python train.py --model="image classifier" --horizontal_flip=false --cutout=0.25 --arch="efficientnet_v2" --padding_mode="replicate" --widths=[32, 48, 72] --beta1=0.9 --eps=1e-08 --cautious_weight_decay=true --ema_decay=0.999 --batch_size=64 --lr_schedule="constant" --warmup_steps=1320 --weight_decay=0.2
Rows from block 11 of a small image classifier, named by matrix and row number. Rows with one number belong to one channel. Each number is 200 + 30 x the weight over its row's rms, rounded and kept within 0 to 999. All counts start at 0. After the name is the row's rms in percent of the matrix's.
After each channel's rows are labels from the 100 images, of 14976, where the channel reaches its highest value: "peak on" is the class under the peak. Only what is clearly more common there than usual is listed. The data: small charts drawn from random numbers.
# convs0: expand 3x3 conv (model.blocks.11.convs.0.weight, 288x48x3x3, each kernel summed), inputs 0-47
# convs1: project pointwise conv (model.blocks.11.convs.1.weight, 48x288x1x1, transposed), outputs 0-47

convs0.280,090,217,151,171,186,264,191,177,200,162,199,219,222,189,235,270,175,154,200,211,194,150,254,216,146,216,192,210,177,203,192,194,157,178,152,225,227,239,163,226,181,184,209,185,240,209,175,170,203
convs1.280,104,222,251,216,197,225,217,210,213,196,202,219,149,190,233,238,224,212,214,208,202,318,182,224,240,239,166,182,198,208,204,243,204,182,258,186,163,222,166,229,205,193,180,220,210,218,196,192,161
peak on: data marks

convs0.21,098,206,155,148,213,257,179,135,192,188,168,225,230,189,232,265,210,176,177,194,176,189,223,209,169,224,199,245,185,187,165,153,199,240,167,197,213,227,123,192,203,194,201,213,242,220,183,190,212
convs1.21,116,289,201,193,201,201,198,201,196,197,199,255,200,163,253,179,232,202,171,204,201,218,148,199,232,271,170,160,155,199,200,264,207,193,208,168,202,173,213,269,189,227,202,205,204,208,192,204,208
peak on: legend

convs0.163,115,195,197,208,168,216,212,281,189,188,214,229,208,221,157,147,165,216,203,227,208,198,210,119,233,145,231,207,211,204,200,183,171,162,222,240,167,189,231,188,219,145,166,190,223,205,209,195,154
convs1.163,094,209,211,204,192,211,198,214,222,225,193,222,157,224,185,155,158,171,241,186,186,268,209,174,236,191,248,188,275,222,198,223,187,197,257,195,220,238,184,207,249,185,173,189,225,196,165,172,136
peak on: data marks

convs0.211,091,231,202,153,239,233,198,128,176,177,192,223,194,168,197,287,225,188,233,208,179,196,203,223,149,219,173,214,204,197,195,193,211,213,154,174,224,242,122,215,171,223,212,206,229,188,175,213,203
convs1.211,093,209,199,199,196,195,195,211,203,222,222,207,186,164,276,187,261,220,163,224,197,239,127,204,238,269,153,193,120,227,208,210,187,187,208,177,200,160,234,217,190,220,208,197,194,215,186,230,191
peak on: legend

convs0.64,091,201,183,186,206,224,195,199,173,179,202,236,169,200,251,255,174,153,180,225,231,179,235,227,131,159,211,259,154,186,213,171,181,170,172,233,227,196,221,208,195,195,255,151,210,198,159,193,225
convs1.64,105,203,218,211,228,208,200,203,203,204,192,248,211,165,126,193,210,259,202,186,193,222,217,204,201,191,217,137,231,193,163,230,209,190,246,186,149,231,189,201,202,198,119,176,216,200,278,173,202
peak on: data marks

convs0.33,102,244,147,201,270,220,203,170,217,209,212,225,195,161,202,223,189,176,227,204,198,194,236,210,194,240,235,189,227,148,171,214,227,268,175,190,190,235,155,196,232,137,195,232,229,188,222,182,236
convs1.33,112,213,214,226,140,201,127,175,167,179,165,233,218,169,183,164,224,182,208,221,289,205,183,196,225,204,209,220,215,229,172,205,119,203,172,201,201,218,207,223,198,202,182,173,145,222,192,203,178
peak on: data marks

convs0.96,072,206,141,168,174,178,218,230,180,187,189,224,194,181,240,161,154,156,208,192,215,182,240,178,182,204,228,218,222,140,176,133,152,180,213,199,221,206,200,133,200,159,154,213,191,238,215,184,191
convs1.96,115,174,187,237,221,209,190,203,223,204,203,172,195,206,214,240,194,187,221,190,181,196,181,240,144,198,174,176,144,230,263,220,228,203,172,203,210,175,204,237,200,271,282,163,186,150,201,192,241
peak on: data marks

convs0.30,101,246,171,143,238,264,193,154,176,181,175,232,235,183,218,258,198,193,186,194,164,204,226,181,143,227,211,199,195,164,163,138,205,214,173,204,209,242,164,201,204,177,201,222,251,180,196,200,210
convs1.30,087,263,216,225,223,196,203,210,167,203,181,269,175,123,230,203,229,211,199,203,216,265,159,207,227,246,158,165,157,211,217,235,211,211,202,171,169,191,172,232,196,225,202,187,206,179,217,245,201
peak on: legend